Rows from block 9 of a small class-conditioned image diffusion model, named by matrix and row number. Rows with one number within an expert belong to one neuron, the router's apart. Each number is 500 + 25 x the weight over its row's rms, rounded and kept within 0 to 999. All counts start at 0. Numbers have three digits each.
Before each expert's rows are labels from the 100 images, of 14976 (inputs lightly noised), where the router gives the expert most weight on average: "responds to" is what is common among them. Only what is clearly more common there than usual is listed. The data: scattered letters and digits in many colours. In brackets: how many of the 100.
# router: router (model.blocks.9.mlp.router.weight, 64x128, trained with AdamW), inputs 0-127
# up: expert up (model.blocks.9.mlp.up, 64x64x128), inputs 0-127
# down: expert down (model.blocks.9.mlp.down, 64x128x64, transposed), outputs 0-127

# expert 11
responds to: white (81); teal (79); count: six (44); pink (42)
router.11:463516517521481480537483488485549480513524512491535488501537495519477490498528473472490468480511541503485467533513513532477478488448485472494503502526514505484519507499505504522462518490461540473545498505517525460480499513467543477542514514473492520435476501473505481531519548524506452478476509492498465493456527540456522527502514527493518496491482448511519454475520502467514502476475
up.0:534456506513534463523472520468511513482481501513490532488489490571486519544457495462525488473514500506484518492499477448514505477507503514479507484512490506510527489503489503519497516491497478504497543506467477465464522548487475526482539515470492524494486509480505493500453495503474473538459493540476504503506491466466534480517520475536532523470489513513521526520492435505555531561460
down.0:517513511487512455525520500483499506533536503512465514511477519484495497530489475493480506499484496473461549509493538498515502481526501491496458504462483465509522490506509497477499532479520497520500545495530492465519445506524493510498528468500519436525511465500502485483484527462502465494440443546519466483453493479512513461472474509525524514462465539546455494487472500500482527522458
up.1:484489512492509506495499511524450521513490527476505547500481516533520488505407505531526505506472498451491479515496498511496477511461541516493533541539512498528468452511551502545497470500502448489455479516503521481516501500447457490485531505518528515481477494494491482514501483474509481511517519497492503440490519536494489490534502527512503510474444525506512543486470529502505455476490
down.1:479522468493489507533527479468512522499528503526494537508485501446516528411524475519468479504457508530506484497509548519523496457504474504489505503477523509470513507537524489486517511531529501471484518514506495514502486481508552475482497468502470486561533523554501492456500527494551513498467479473515485531497500489503531529498484454532501528479482510486516456500464484506491479539537

# expert 48
responds to: black (51); brown (51); purple (42); blue (40)
router.48:458530494507486504439484479509470475523492495505512494525485537498483529545459497455519506457509433483497500547509481496528469518554501463529475492524492530499487514564465476473504523525509524501485497531469504497490499476491476460513477502495491508498541459496529490519522492484480510524514458493470510530502508494494461501503480553498508515445517479484480526516466488494544521460527
up.0:479476452496484536526486537507491513539464493491548524541506503511510501497482468525464489455497470511449486515502496531503486487521503473503502482533484546501503509530498514534494502500476534521539449504452493488512470455519544507503524513494515494536457458458491509527484524541484477501507448501463487546529511501520507490498511492487468531517513511518564510453515475527478480516489
down.0:507497441499506537522521498499486534483495502489464446521496510484516489527513512530525533497461474506513506539491478512477470483477469475520520540512504491498481480463506523479523492517514467495489503473471467469510502514473527482508488515516464516483510508485512523509525489550544525491522490503435516508476468503492510586468493519430441464467531501493491486534482514522531489486496
up.1:531477462516470538507516505503544539420454509507487524483461539496516492540515471518511508533519508488515511493488473496476480474499497509492499495552450459502492479518485488498521474486500460511500462515496496465513549529492501541518496527516462534504502518472486491501517489492486502487485484486477486475535531560513495544515508508467475527524524498445503514477533436517479516512511
down.1:499466503537509490544552520507479508507520515484540483500522475472471491507475514515500483489450499507526473540528530496499497524497550527469481486516524483516495443495518501495521517465493494483485538525513576486514520523497509520481481514459474558501512490516470488509480518513489485515461520493523541536515499492446472510535537457532528517484488528507499518538520467475492458502456

# expert 42
responds to: brown (82); red (82); count: six (38)
router.42:541480501490512514477506523481463490459529473504460506509473483497537547511474559526493494538526477464539527473475479462487519533521529517526501509471494485487463499509527467499501497460535461471484502511528480538515487466504476496475517496502491489528540515527485522465486463483488528499511485525472525513544486486532501496507486486514518548542524540475496525533485488550444485518510
up.0:524488489508482481503506505509489542459492478519480504514532487489480531530479534496499514494480486505479568476501516540523515455518499530473504446466527459502526490502500470514507493501491482514460481500480488509493510495498462492533520532487467460477538511506500498504452515448541482481497492534490481542503479501487524565511473565446517507535458516508503526535520488470538522485481
down.0:488480546519471455520480512532507504525506517543491502530450512487550493485508452525497515510489536528533474473539519491518449489520536536494481500529492537470506465492508478496482516500469478524523508516515534516534533547511512529507490491523477532482470490500510544494484526516519454513508505536502509458475503488513459550481483484528531501464516531491462490482499443489500486525465
up.1:460505419493518514541526473513511530489498510476475534493532476479492524533505474485504497495438458471534477486491490508489501452505508456511507523483515509511487478490535519512489459503547501478480496473551475527522486521475520511498518518490470511475516496503489459527506504549449537470550504529529500508472511532500514486483518500490522471501514511520463503512481521529571512480486
down.1:505505490542431523528493551476530491462520514499505496513478504509484496488554527493460469520543491510482483493505491464493523542479528506543484513513542514537480499491516522494509518520502500488501459514494514504481501514477485534440480489453525512513473499474524514479435462508519505503495523516503484477450507519480466506483551489481464511539536478502535518477526523504466466474533

# expert 22
responds to: white (65); yellow (58); pink (44)
router.22:484546528477478469466545494492494553484512520533531479515531457524469483533492513496523458507491504520492504482452509474495503518501520518503466527476511480459496472458481545511493542515467477461489540475497518477475499530504488488500502548494490507450484475524495492478486515470532482504548529532510537555503496523507504563509468523510477491543491470514478472515514472478474501493505
up.0:504461530489515495518513501506513501508487541442519520520498480492509514509544475462521517497541489487473509493477456517480493463493509462526510561491521478517517489508492500503510483472525536479497538527500514536482447518460494482453544476499536524499513470475511472510491479499476469455560472519484517476442501496452529483500544515502504521510494481514548503505499552537493497479487
down.0:524481485481471501518546510508498508465518497500483489500493512550518525487458506473472511502532466513473522481466487471507496450513518521533442507482477488516520487552514488500459505534479496485536508482498477482512504496499486470521460531493499459458471526556481501496538522517480520488484459504494502459547464464489517490497516460515455541453477481451527500464482515499472485494528
up.1:498530539484496518437480478501503501507534498491486470502487463459499486560483521448537549521506470515491531501495530473543484522520502478547491454475504560491522480519485537489503472484511480499518520504450499508499509538466505503507491433476477530483521520505508457494505506506524528529476514523484478508465488471511470488517455519498520489534527496481500473509535494494479536462514
down.1:523519514470492512565501482480503497433477479501492481467489493464491479527527497482477509510522492513489507466488482487502516460467465493483491472491525539473517486517480496500475488501499483495488545436488496521481511503569517522480491497503528539533483521523468536442500541546456501505514510518513468504484498488507495498460493445509524480488529546519522452494518550506481477490519